Weights of a small image captioner.
Model: encoder arch resmlp, encoder activation swiglu, decoder layers 6.
Training: adamw at rate 0.001, batches of 256.
Rows from block 7 of the image encoder of a small image captioner, named by matrix and row number. Rows with one number belong to one neuron. Each number is 500 + 25 x the weight over its row's rms, rounded and kept within 0 to 999. All counts start at 0. Numbers have three digits each. After the name is the row's rms in percent of the matrix's.
After each neuron's rows are labels from the 100 images, of 14848, where the neuron reaches its largest size: "lies over" is the class under the peak. Only what is clearly more common there than usual is listed. The data: patchworks of several textures.
# gate: MLP gate (encoder.blocks.7.mlp.gate.weight, 512x192), inputs 96-191
# fc1: MLP up (encoder.blocks.7.mlp.fc1.weight, 512x192), inputs 96-191
# fc2: MLP down (encoder.blocks.7.mlp.fc2.weight, 192x512, transposed), outputs 96-191

gate.130 089:463478516508496471515547501508518518472483508530498537497498503512498487541500527487533473497502533500510518503442535500515484499477524498492510491510504508526515525483532484469495480473504482499514493499490525488531512541529545477536498521527508516472473548481460536462493476512504498489
fc1.130 098:492436447490458470524481492507466498556520497521471495472469466482472496469479492506494488509491499491461503513531484485481493541517490472498513525523485468472471488482507471503462519513492497520505455482458536490529495558499480466472448510483488497501502446503528493513487526478477473518
fc2.130 111:496529525504469490538498451503506531518482560500492547482491496513505465500492542487477466484494545507482525480444497514524471527500484499492489470511507505485513513490430451484479508466517441514492512499491475527507509491494503532522511492544504494465546498511476504508470477509511471472
lies over: bubbly

gate.229 098:542486531503488489531518482505518501546495474512537497494466489486473476479516484517539491512489514531506476541464478470495482471513500472512508523502422531560505518484534538490500503505502464515519497506487524451469498526501478448445516489505486537529471498541504541479527547508500500510
fc1.229 100:491501497491490488482478556489460503536485505520450476498474499460508476516520520513487522491532503486519469498515565510536480515529508510521508533499480465524510464540495503496494487493502518513519507496495525475508511461480520543451506476497482531509535497502499544489502546524502519524
fc2.229 101:517451493521466496465511480488491485526524493458553517523486521471535487537518502516512520482472479474521516467477517468473520523489499526523459524510502463462507444525495542473501462530494551552483517535515524481466484493506526464496475511521498507491468503505515477470521590485540504550
lies over: brick; spiral

gate.53 115:488544543513493478533503527489496518465518497572530518488504503493491526442473475508519537503528522458491509485454503466514504476546497477482512536525486479494507516505492517516483496471465462492501496467481516498453481517516517477529544540504553433498441486487471470533501506524506553481
fc1.53 129:514481514479486519440530474542534482483476473477485481514486478510492503521501507504501479486496504528510548466542548489488554522470482521543492429471506485523515541500506527507521486505507490483488530516507506528532532548465504506514454500515409549494473469538582497475497466472488523495
fc2.53 121:505533494515484501482556564485487485496521539543540488490501494515527487514486504516483548497499502501493475556520487512496492449524516532501498537496540505551488504511475499500498486501513516453518496490482483495441508524494485485493477529465562550473523484476489484516525500520466531473
lies over: checkered

gate.225 106:482541447515501509491500521480501514502484504548540570497514498499508506525505490529508495521494483510526509529425497509488509514470482512489509459512490507480528449512493494513470491502493513557492500481513503504530482481506511520479490514540530491566505511504529512471524480406518467525
fc1.225 119:520569465487484497522487478486487472486491508511549503527531476522508517467480481501467499485527525523487515504494541542525494486520481522496493509503528525474501515489491505524510562554522505491513516515515441523482487489474469493523499478526493491531526467505499507493493504436513522535
fc2.225 113:471462561497498496533475492505492487495523523508488444479511501485499553535499506492494504526515507500477482488563490511523492488559517503506517529502519507480525546524514489485506491492524517476481478496498478526533503519519540485500494486484445503474476502492515482486475496575464528489
lies over: scaly

gate.42 111:483493502491495493535517486486527499568469471492502501484467506487486505472472533527507509493515504508463542507461512506513514521528526523529508468509517498515487549499532488513476467510508449510490494508454480485478484604473487500515474533507483473463472483511544521480461473505475518477
fc1.42 114:505484483490509512533515541487517509471492493547514553502550508484513492477527517498501517516515507512517499525469506492488545492498547537504501480512553483439511498515493465494491500544490504467471493475509513536508472537501480544534501568513491481507457492502493495467515509475510495489
fc2.42 119:483521528512510457447473515500491507489560455453487497494515495500499476475478496489502487505466472473515478517527518493496516469489448456526481548494490520479497485508517532464510534531466517546478512509516530472519484441493510494461515431484510496517533517462465520523506524498478491506
lies over: scaly

gate.152 105:522456450489526513475531433532558480523510445488494499477456471494471497493523488545521502531480515551527523497489482490494530481508519457538522472514427516486501511491538482502474476492469496509486493501467521500504496472503459483495503465489469509534468504542532497508500537498509483520
fc1.152 103:515485496519485505448497491523505492492465462483519498494523469495493526487517498495491470502478486525503517507507497516501494452544464484524473488501494499523497502446505534470508514551512492501496491512501499508522493575513458490490471511504486498453472460504548541498477493455520516487
fc2.152 104:515498511513515496508470431524497499474469490516519508513514517500493509482525463505540497487529510541513463513524496479494545426488473487518510484512534496538501506466530480485531470473510535473507483499503520488525498527469481500482484495475512449501519508486554520497426524467526500465
lies over: spiral; rings

gate.365 113:522488475484501480492478505496490511504490501512529481442514466482479502473471503465494526493460526490478521449518449461535516531534498465484517498546487450497514481502515458535476511500445502502490442471439518484532465498510502513511476492500512497480484465478487508527500472522518507485
fc1.365 101:463510516497516496488503455520525530445564480496565446493522533485482507485498507529510510511517520535494464509544476472483477500504530466496489530476523515446503476496472516512515488470499504534511481454518454474489503473512501470482498468489513486496494495498473449548515459561477484497
fc2.365 094:518498480512495481444464525487510517512528484472514473517511494487463480476471505469487454500453453518532501500494476463512523481477488523512475552509494517480519401492524531487500500519496561528495489524495508501510494477504472499465508466517538490515535472548474525515500483428476479501
lies over: brick

gate.451 118:518501500485517512553486568514479502521485482468497551485507487498512510498489467507482477489481440478511524492554517491513475532502492564489483512523525492562514497501486493511489515487495455477519460484463468519482511523513508524545455585501488491459443529482515546521491487466506500515
fc1.451 106:509480532458505504473462516501507498490527514502510498490515501531498492539507529493488573491517498490485537452571525518531511496476517519516505458488498474503490506551493501516508465507495514488517514485510529524511485459487523492519523527479471475487499477546464452493500551490456522487
fc2.451 108:467487485525473510469514462464491501471474510548522511507496501492514525472527496501555518484529565491512473508446479493470473476506484476493492533476489532556494523473513516487509492477477506497508508512505529456490497517507483459490491420499556511508495498472479501508463510493515494516
lies over: spotted

gate.108 091:458561518499511489461533497520467522506471509470486494490464478503512518501513531553527480518513441491526549471508525497506476472523487541522510477519465513553499476551498527501496478489510501491522500475482503496468522497520507539466517514491502537480549511488475485513523508535482483519
fc1.108 103:512519485497504506435466489479487499507521504511493492496528516472485510476485519497496508526531490467491436499543492508482501483498541503480499512519527479449526531533523461541476500544495489546521468489491533521460495528502537490538533481488516473497537487512506535539514474464500526470
fc2.108 111:491560489511500491477501494531494505476501527511492540496507499520508509475497532513468477480489457521460479501503512538542462471458522564489505501509495527504492458531483488521503533514517476477462526523512474517471505476475454508502517475522539471507539504503457465519527431531512519506
lies over: brick; triangles

gate.16 105:504488469499533514457512555521526538513504498527454525468512444482497535498511521502502549535504517493511509510461493486471547531480508529501534479507511491493505490443522506525470467474464500508475483471493516534541489521529489489478541548544518513511482486486498438481546512474503529514
fc1.16 114:487482508508524505439501513508475505488467456481472493502517464486507494533524499503528483546472479501546496484418552477491511492488525503490497468503477502490508447466515518501496471505487539522493503492507510493539514536493491491520540530513578519459512530476455486502512487477493505494
fc2.16 106:504483504498489487467565535518492495513479521531481478483464507508538467567523540504494512510481456525486500490450494506504464490486478512522499541506524479544514438527467497486524498480532481549483491491496481521492506546504502483513503542528560456466466502503526487476501496472480497479
lies over: scaly

gate.374 106:508464456494528460519504504509483527530525481510463505461535517452466522517498456504523463513467505452500519523456498448484529542441517545502534495524511471495519504497539476522468479513464505496493464491465524457512491530527479515485514534519551477495484531506485502486568495486494492527
fc1.374 113:519555496440466506475509513491505503548521509472491501507497522474506502512479537468485517455515491473444468543537466499490512461518526521489482509506562482479502498513511489501491503505499527529506495527489508500500502508510521495468475449491429480490537480523472536514507502512456489497
fc2.374 100:477467496491493498563466470483487503453522507458509517510529495540534542477492482496491532510517569475492518481514519524496493570518474478491483524486475546465501570483490516529501522489487495450540516520505491514537496484508505490509515512467465516499497495462516478516469541511501510519
lies over: scaly

gate.91 086:520511532522499503517465523545491468464459485484463467507513461532489507520522452478493508510523487507507524470537506472515459510489456512532480463485476502454481543497483515522536473461497471526501495511518485510497510502516483475526516500457518516526469506471470498501483471494523488532
fc1.91 098:517506542508475493477461520527493451469478491478497449528515478530514497538514488473475530517528510500496539463545508496483477481530470502515459479485486499455477547502468518511538484518509464526485502532530484515510508541478473483538508479445504503519495491508489494501494464484516483555
fc2.91 085:522465496514502476468534507455479493517550471483553522497507505490531478516499552509493530501488538525468455477444503518526501503512515464495475541491482468486506503477453500495518491565496525478502514531487519490538503513499493534503483492498448505474511510518512510500495537521479513429
lies over: spotted

gate.221 100:500523505468485470497504483514484485537497488489464518475473460485496491490482545504500537517502464448497510475448535476528514510533512500516500483555516474517537510536514483511495497510501486509466484493447544477511487493498526494523489550513462487485478495514497545466522476509472516497
fc1.221 099:535534492485470475518481481474487476540482505473520438504523477492497525485519487498510515532469457489492516470532488468526462523469527513533518490525509512500531478538510475556504545535491486469524482502493479510465479466513479471512505546459531542480494509496463564524522494511484490468
fc2.221 091:499463486502503494508475481480493484467521462513549524503484493511545542488487505503556508490483526491508487507491504499489541532499488512477495491490527523484497525446450512508471500505480515498471482511489546448502471502498504494479505436532469475522524499464516502510472548543501490495
lies over: spotted

gate.242 109:505530522450509482499464507479508500515488490471507497498546531516510514515447508472514480487478500503493467493522488483496520498510441534563482567484498540500489531537523465488479503476487520525499488506504484477495485478457512502487472516453472503478493494479468518512482488506411527499
fc1.242 110:486517493501517524494437499512434494519500555517497481521497487508499512479530488495476519514508525507519486495502522534525463435496473506497514539491471488483492562498475533516523506494538501494503520516518490521509524426478496504483487466509474559517505495491504476496497507494515479490
fc2.242 113:502465473505524520517550490526504479506455489525501498503490484475529487496527491498499510476531505523487513520493498503511471562474533487501503401506546490484495457449469508512493486501525489485508507486497475528508509542489493481505544506527491456494509520554534495498541501482510504503
lies over: spotted

gate.402 097:523506495511514490482478505506493510488513508553471520498536519484480452518466577459542508482499544489496502512459474480460525447524503555529521515507512494487512506513535496486495494480468532518499475495503529473565472485510504564470501481490482453521498474501516454521498466502533488558
fc1.402 100:453489447505465499517501554525463484492514486471438460486437476520520467558498513541482529502536510502493477471515526510466486507527468448509492524501523508517513466484470488515499462525509496530555508525474488501490467518510487496497486491498464518530480535487533524509518517464530462531
fc2.402 110:492498503489523498517484532541497493501537503509486458500533482506465510490519482489484484495524536487484529498529503526506544472482507532503509509489531452494510506515497476499515530532478462514464497511504499536566513502498523506491489516544495455522486476514480461406491485499512485491
lies over: cloudy

gate.27 112:507476441452510500478511497496532490517492460518506510489542505494507503528535504530485485472548472499489519476478525523520487496508492493518474419510450487443527449494482503478469509524518504535514529504502504519494541466484521487425510499531494507524477499551514546496500492494515460504
fc1.27 116:498498521469509536490495478553501499489437496498466477493428495492489522462523532500498488509484504528534469547505488517471506505492542507507524486493545522487477546482509499511517479525501471501499488518514511494515531474500420510543463481530438448478501492536548462502497486499504508532
fc2.27 110:519512504507532497477458412530506486508468503481540475501517499548513520512508515483535459499548513524534519513481499504476535468514479478523481485518447519536488462499513483470517530469492506468473509516497541491508487519496508489533496470469508494528510498502503507489478510479479565508
lies over: rings; spiral

gate.185 118:517501514518527523475534497560539510488533455498509513485530450468502497467476471507530497516439572486483499496475500475498568496450503546512518492490525492537513542479535513505499501512439519501515489484506519473498483461534510489487503476511486468510496487510505468496537492479504518528
fc1.185 094:482517482529487531529535489517495475466448494484486512508548525525488503473480476508503499536491533523526484550486501484511534487532535508487483499480492526491498515452505522513496537483525487474508526508507461473491516487481504500508493495508466511506480514470564529502493475542511481483
fc2.185 103:513471502492519506470496517475500510500514473470482493497519489518492507462489479499469509483522517454499521517496509504488517519480471480457482490496519489476503495483472499514479530545443507500501509519484528522507485496505472495498509480518471449503528492522475447525492498442530533529
lies over: cloudy

gate.238 099:497488474498525463534499452502493514518466486474490458494475496519501535497501520533498515486499465529503529476478517512536495568514530493497518491534466481558503536502487467538497483506484447485487475477470515484514506426518521499517505492536463543502514508481492509504491517510521443484
fc1.238 104:478456503528529474543458544475466488472552514467509499505518483508523504508532463467496501512464514483502530488559498496509471501513485493478483520493496503514522484548479516477532531479489472452506518495516457509462471510530526474511496513476516512548523501467476514527531510517526489509
fc2.238 097:523504557498511503432549530487508492549503501530474530500530493473479491505477478491501490519442463538533482502504494460504497456519451522480484505494511513517506473489547539494493484485497548506488512512496492514494500554481499484476515488480507528463481496504539494501487474479422529501
lies over: checkered

gate.286 106:497472496494506519510509492487468513520475506526527538500511481502469522439445513519485529494495524497493515554480483506522525485510521566461518473528527469478513511500494467524455541497490474470487491513471483505518533539488532476516479533533456485487470479447525507458510474496492518487
fc1.286 100:512519514530525469475508524481481542511502512483485503492477533486520541506539471495501516532477514494572489498523492493505464471511488524458516524480469499520521516476492502529535494458498501488480504502507497517502489480478508489467524499530487537504536551495454480491529543537516489500
fc2.286 105:509477461472508524551502520513514488507467551528507551510504489482502525506528528523520484477528505508502504515426494508516522485527501526472522485517520464559507504483527458503503505481506487480529510483508529472500516553509531520478496518528528497513465500539508514518531478475533484449
lies over: spotted

gate.331 108:486416484479514448522498493455508501476502472481488494478533512514472481528456526493478530514481544504493553499474497491506511574490457484509511527500470483511513455492531481498493492501485496502510493486486461514515498506497529470507475548495510505503454501466456480500501506500464484516
fc1.331 103:502485508473502485532488537501504498440540495475494502513529554531509524531509480477481515493514550523453531483562489558492525522508450497534503560490450500554499465470497491482526520527489525512492512498514478501527519427479522519527472541507481519508485469485487460506504514482502488487
fc2.331 108:525569500529522498413517523484507503498474519499493489496525497509540486524520468499517501522521476487529453530497514494498508419471560519476496495520480530531507493563500512483515523491508521478490501514483520461472505528523445523496499445473503530497520501499545519472503523506473516506
lies over: cloudy

gate.405 115:491551467522502500537485491445461482485482518518539506491519495502494484470466490498493509505468484522486492528474509524508486529522496479471500551505525516457495496529477485493482510503526413495500509478481474492476506500514492495513482508500509466512458481477498550531477529510531464498
fc1.405 096:493564524537501500514492475517512500489521486438517517504542529529519458478514486502481470502476479470527501485473497505471521468476465482537498530498473492523498504513524513482495541473487507552497527516522488503429517443488497512520527491497500496521521514511507497490535528465493515533
fc2.405 107:482464494488498514503543495471507501520458507553494480484514491507469519534505553507523518459540514521502513510483489493509514531529532485492523491532538481503521531451503485536490473539485526503475492465465486505554509525535530490494502514492497508510451496528495514491498449523493475482
lies over: spotted

gate.295 084:483505520501494506474493479508489491525506439480497449484476495513477495477487465500486467507483457497510491495556539499478490503530515456519511484526462466492504540550470475489502486486502444492502486471481504503469506539489491533467468486491466493536495507486500503533502525560468479483
fc1.295 099:493504521512523503504511510521472489511499424495501530504517485516516500509483446478452487523454528484585511529490516472479520487488488527547480493483429462459503560519477502492509499468504501473483503508523504529444508510464486522504498487494476485535486562516534466495482536515482531537
fc2.295 093:523477508488496540496484499506499489455487503492496500489473512500536437520465543501531502492541517494503478492463480471478525529524541455468539519499566487475525493478491451489500482515484458486517499510469526459522501500534520470526488542502482494466468488473516498490487503533557504492
lies over: brick

gate.454 103:515517461508535518515520487527511526490528450524509495461503512485467493501460537560522485495508512529491468487470472475471495506519527546502527486507495515512514547482514478467458505484488473472504476485476523494446498553516517516504536510510474495475487523489513545488514521494503475503
fc1.454 114:503538524493497495510491505501537501463456483512542453499515496513496522527488487500508455457499489521490481479492492513474494490522515473498494534475502534475489504476498477471497513488527513489509469524511517488514487530458472474500509497477523476495519490533481529477468521493489461498
fc2.454 110:518507516497499477476476526490484502529471501503498512484513484502499576553496445500503496498564496533510521490542490472528479488517481476503522509494472509546493527496503492531516502496521516530501491478480463531512497503499497498481487508441558558513468523516479513517461423513498478451
lies over: spiral

gate.200 092:520525509499500524497490492510511527496511504512529507512520533483492485538495576496515511497484531498487471467565500498489499491482511540543517541512469497525505547486487485489495495526489514503490503464497515469460481466508528505491506512485461522478516483509512445538520484533469531496
fc1.200 093:459510495438515541558476441488467478484482547488513509516465513539514498506454549500490497472534486507487514469466516531508476504545544477499492485497473499515499507510469473509514536530517483492487500494510475482488481501501494468547505492471513510482536468477468526478487505530486494509
fc2.200 093:507495449503507515455505511507504509538486475504483476485513513472510471510544424534490483490499508502510520490481486455500533483488514527502475478515493487533501480504499523479508472535504526491508510500477548528531506489523504525516504515484556485513458500534548528458490497424500498507
lies over: checkered

gate.267 100:479478471508523510436448496519477498530490484464502553472491477487486479478518518525498478553491532474538511489444477494494526485481524529536510517521471481528557511481529496450500500495499516535520479481474485507461498516491444490499498524506516494515482479520516488470554519498489474542
fc1.267 112:486489458516503513477538507528550539496457514519482510481505516497470457515507556525543486548549515482494471521480496491482491520477496508492535485521476510509506494482514507452486474497493534493507477476482546465459509528516509474509536553505544518476528496483472508508498488449502524516
fc2.267 101:501484514489505505462528532481519507504507529535504529500482483523491457520535603473498478504484489511483479458415488531489485504461504526507478558498499494543510436502483530463503512490517482545437503507485483498477503519504497495474512525521528520461477498493511491452494482486458504504
lies over: scaly

gate.254 089:516497531506475509500509468476470513540483497494501466500452493509505505455514478470490503511476457497557540535492461520510522467528484499523487485506470497519520517437525532508520524451501515585510533507516546467470507516516508443457551478506455503535525489505531467504518469528510455489
fc1.254 098:519470542504489494530492482474495513534501487511497467488475491505477490462532496489494494502494452504538509499512445504460524495517490525543496473498487478491496466481503504472513504460484510573517529496506562456477491513529509518436549498483502516529546488485496470497543447533493450531
fc2.254 087:511498514510467510465471498509497485499475480504527550524516479496561491525531480485511539473503532457515479490503525505529498520518493488526471513487494490473504529504468543474520470488480502464537516541519497475526496457486531505536515497509501478489436521497497513505528552502466514555
lies over: brick

gate.297 083:488504467522502478542525562548465511506520470538520519483532490506490498542489516504511546529504538513506489496465488493474522478492530580543490524510519507504525538473542499483502503499463473474517497506486529473526503552494501510499547546468475537478470497476476481462497494524498490486
fc1.297 088:499484498493507540471471486482531484529534539513530474497460482495490506509495531524516503509509455496499482477551486495572480527476453490498509468494472487494465485548518490517488474488519500563483500488482511497457491416535514446466491489469571518501507495524503524514514479485486493513
fc2.297 086:508502509501515472559529529501491513487514502508499512515497500504471468470532529506504507514494533483490464555475498522470513492476536572437491493495498501527510499476503492519496514497487473458469521500518516522465503543513479477537494575526473493482494491530505472440523483526499547511
lies over: spiral

gate.498 093:493480497512494483464513479508522529482491476479454491488501495463472473509474472479522465500466518484535527490513484422492506545498500476508532527502463494457495485496506483470487486453471533554481476487491513507592475480491493491490493519499510483483469484493499475471510493525495499551
fc1.498 095:534472487480497470541511532531528510474494493507510529483559491489524500515528528487514520489468483492472494498459492492515492493485487507462513481497522464505497482511489487512482506538500479496492517492492502501493482532499557487498494555552552455488463488539499450494483532473496480461
fc2.498 096:535452466508486508520535497483491512528463489508447516497487520517532509489488462497509502463501445487530540485503520468516498549482497514483486444504550502529494505487475495499490477483520532481489497533486500544498497531514497493539491551513563491516487504517522540487461492433537496508
lies over: brick

gate.369 100:511506505467514460535449461514495495493503491479524514496533495497510499480464508482522522472433533478498514467523496469507537523515475535517489475529511494567527542496505475519487532527472472518495500511474478457471501547468542502491470528531496492476470519492505478490490476527500470508
fc1.369 093:507509493511492445477474485468495490489517518465498513479504427492514527519505512504528519492477471493509512472504504501556549507481523524510500493523504465525514492537522481536480460510455490498493507473490534479522497438506519522533483534490489535524493507514471448472506514485534461499
fc2.369 102:512489514505496504495444478487501491462510496480504517510557500552508495512501476512548491481477514491523475482513486506469512499523480481563512498477477520481531520460522524473495532452480516496548487510511488463462488563505534461501489491508510532506497499484490471499441542521490488530
lies over: checkered

gate.310 096:524483496483524501550533517522501514518509491494492526472504483510495491515476505515514517510468467548510527470521505473513504506483538545543506454501503510521521443558514470525494481488491506499493499494496518492508510474517463535532502546490485528494481488495488510475537514509492493503
fc1.310 097:470462439499522500474461459449536492497534479492506535496479516491510523498540453516494486499506543491520488498453481520471488496491440477494480491488444490443480516501475510479481504458509443541494508472498478502523506482490497494453501418509514534550498536520495483502506508498545465504
fc2.310 085:516498514488529503530515529534497499505479506521490516507470516497498489518483561509484523529497445529510492518532503516509460515497555562501508460499515502502500455538510458514489488502526518453508487495489488508476516540511474492534517611490489490489502504511511492493546496498492534516
lies over: spotted

gate.277 106:492477464522509496485508486527494486536452482474487477484504516486514480518517506526514439508452471486473479461509507518526496481516473507541487426524484502493528468472513518461501524538499473585554532494481474497531507439499515537452460471524451513511478480514543564487493498484510502490
fc1.277 115:488529484513477465496496570468413487513522496509502550504510523491510491493496500520496499498551507456518499518459504495527483498503502536467496536491479499505494455514462496512513542485536508544487517487496482498458486510485592455468540514456526574516523506464465529546519469502513493479
fc2.277 106:499478485464502481496561519508510489518501533500466479518517526496502515548457528487483515489427536493502552520490487516503518552483510565512508508479506509447481553482465494489492492441498504508510502490479470520531508465528514484524500473524456529500500499507527459485529488515476485510
lies over: rings; spiral

gate.61 081:523516470509484493482541515521539500461487488459545513486464505449452483513504549502532486523510535531485481484473479490526515509555541467497521465474530521527468513495520486498475478495506457497429483506477521492477466602504522503496470499466491504483483517507506511510478514469526494516
fc1.61 088:530482471455484535477505519524508469475484476444471503506462502494473490520459507509505505489535538520474501501498506506421507519496500513522486531473515522515469563534493489491510527528517497508535470526486482490479520495501480503505453513471490517478454496522531507495484511486506481570
fc2.61 087:490460534492484540468520514492527486454519505537508536501512482504507520538512479474510523492513516520490494461515519490526500520491479533490498493488469539541495546523512495532489492482539514518467495496482486514513494505491500542490519499456533533497461488516501539506438518502478480505
lies over: spiral

gate.471 102:522552493537539470502503521520541515520517482501493561494527476492507490538513478515499522484469519462496493471543489508534552441468484542532498437491494485478501497483547498481475482521491530526492473511512546532548490469487511510487514488509491520523486506544486515509525498470497471502
fc1.471 090:513524512534527514514468512498509543506506508434481559507524494513517494522535477513534522539513505511517502499509475493519533421506473522493493476467463521475499472427509527482505505495516526529475488498521522512548503486486502489478523489524486526526499541496510513522509509492539438501
fc2.471 099:496477562490490494438502501537495509517529540519507433502438537458508532540499526529520495494492449492476512515510497440515515562484545479514510498520480481474527474503480521491477465511454535494491486494508507473489513515505540493470499518534537491469492507500452514523556491504484515478
lies over: brick

gate.236 102:485486511539503494547493495512490479436557484509466498504485497522505545467529491497525523502505508493518483492559502489455513491534482514486490518500508513535497515460521512519513510484498490477507520484507471479472508531517507493522533503479497513489480501450541468574489537481497488504
fc1.236 102:516496491493491498445508556510494491541475501495418534501503525481537530573479480471452496497516482512543514472478469500474479501487496529514502472494465488455487518575466497492506453469512464523522499519499551529490489483495520514495501530481462505528511532512472508504498505495484525506
fc2.236 097:523478515508491515552488498515490508470544496489524442507499486485463514466493492491525481526448478508514486507562502479452531491527495469489481510483460521457502494452514498486501536460461512498488514507525541444512501494507513467492483486495497496485538493457477491549514548526531507481
lies over: bubbly; veined

gate.359 134:510494480511482479526487527454468518510535501525525492475535513494498502494469512528515526499546522457484491493467504495485472505527496466442524541531467506495535458507490469478461502522482479522508474452471508486444472526524527478501567501477588561503518526475446514515489508496512493492
fc1.359 126:557536472481472521487497508490471490529496495443478506495538497499502502526495486511488472513469504512450491471523482507529489501493479529494513484498479502459515502536476493498485510577511487557502507487489485537507504428512521501459490502488492603498527503499512529505470457476517458514
fc2.359 118:480526509494502506537521559521498496454460506527484517507481515465511489524541508509540524503509525507454445537515500481467520473514510593530524521480528524509496524543506525481512475517490497481502506477511530479494484491503491519477498505484513505520489492444524503500532534484540503538
lies over: rings

gate.194 092:478496486520514456514532490455493512505493493568516531470477464489453506454493510481526577518524534515493515513439488485502499469518503486481509479518498533477510556476501490516466500450503482487509496487469513492517509547518545497490498517500547495504434482455503488526507480500476502443
fc1.194 108:481497497505469497505512510468472488481461514506524509499495482536510505503488506474475537446546568477487517514465496516507473504528486439451490496491498513452509509441478488515495546520514492480513484500511473541494503570489497449468513512492495519515482473483469486522485483506472490461
fc2.194 095:515493472494494510490508485535506507443520464490521487504525491503471507520487499492476508510491474503494535490531493529499490497491467454485509501499504504525507493486491480526495486541492505505553505505496517512508482506467479500458514511496479489487523500441486521544462538515547477503
lies over: spiral

gate.113 096:532504449463496464488517482486519507513530474529493512492507537523488476527479515522525444491518497531473531479477502509462502498488481486534528527495467539522499478509504490455472512529511522462456505500488522482476534484512506489471546517479531575550505475525477519457503524458518481441
fc1.113 098:522503489492497522469478504509460506510473505448486531515482460483505519501529525514482516495451478521545506510505488504479511481494480540492504516499499489514512445495517511504518495506497522455500520520504505532519506492506470493561483489540453505534517511513520427462509542497528544466
fc2.113 104:531451461512517522487501477506504509505527469474497530500524489520507436529473497511493498514459482481502507501474501527504517499468513535521506548532515457459530437503505487461490524508480538527498506492533522487531494504493470501494472515542458473459528510479521481476522553497511486553
lies over: spiral; rays

gate.39 098:453531485490491489494475458512481532538461532537510443495521489505507516493512534493516491508510455525500489529420488515501480549505553477481521516505467524499456543494494520525489503474553502516523528516513527483447508418477467468457537520488478483497510485480504493498509496542483455512
fc1.39 107:548555480531477500523544505497488490484500483464494495474484515521460505456511514520515528512481466500469487478475485471513527527516484457513522502513529509504480518442529465532482501504462493494506462484468486509475493466551519474523455524524525491489469519500525491510480459484476504491
fc2.39 103:473504440502492508500467493529488508505482524499478440486504506476483514546476568493503459495493472502464499513465481505519501539473575519494529516524526497494507519534493455514496531524514491489481468490512519467493500467515489481496500491507459493499575494472472520494492493535551437508
lies over: checkered

gate.319 093:522548454496516511444530487507463501513447500538504491501489516498489494481491535493498459499540465472506528510496530482522506505515528517496517427523519508534499479513499498512490500510510502497529505499503493513450469523507501492471576502479535511508536480495500554528549512475490508489
fc1.319 098:534471455462490526530524514503525473502470482506521548527530514531506472502496512489483486477556511478495553501438540500508516549499489496494494487506536505520503446481481498475499518526517474505526539509535469514493466490492486486454542502508517508556465482517486545508520515429486515540
fc2.319 097:530441534506491488541475539479497478476519489517452522517562471487515483525506480473505533494465555500488468476486500462470550515497492500520472581477515480489486517493503532499499476498479502500499502513505510513563513482485519487497525529503510501458439491497522458497493503500464486527
lies over: scaly

gate.253 095:471499486492515490487499501466483514531480484506492551495459481487503504497513523547493464476486473514511516508482533475507498497490494498498523480521521486481507481544515488472459511495518444539559482490475482511564514516520517500483432499495445483504525454495519556454485470472500497449
fc1.253 098:489529469488492502466472448493525490536512501459497488507452501497535481483542495518496518481523508484460524489503509500509505527484461482536500460481516515529479520494497527534515506534516471519502501520515494485437498498489472473458461500489513494515491411537522553535460454484492499574
fc2.253 102:518478505484487494567531456517520506470506509521530523485479522498508510487561494509548504491506495496465505474520519514463520505484520464537518449525486510473489484491480528478484466497499499493554508499484498489440487497511483458518502542490529480488490497506481449519511551500504486500
lies over: rings; spiral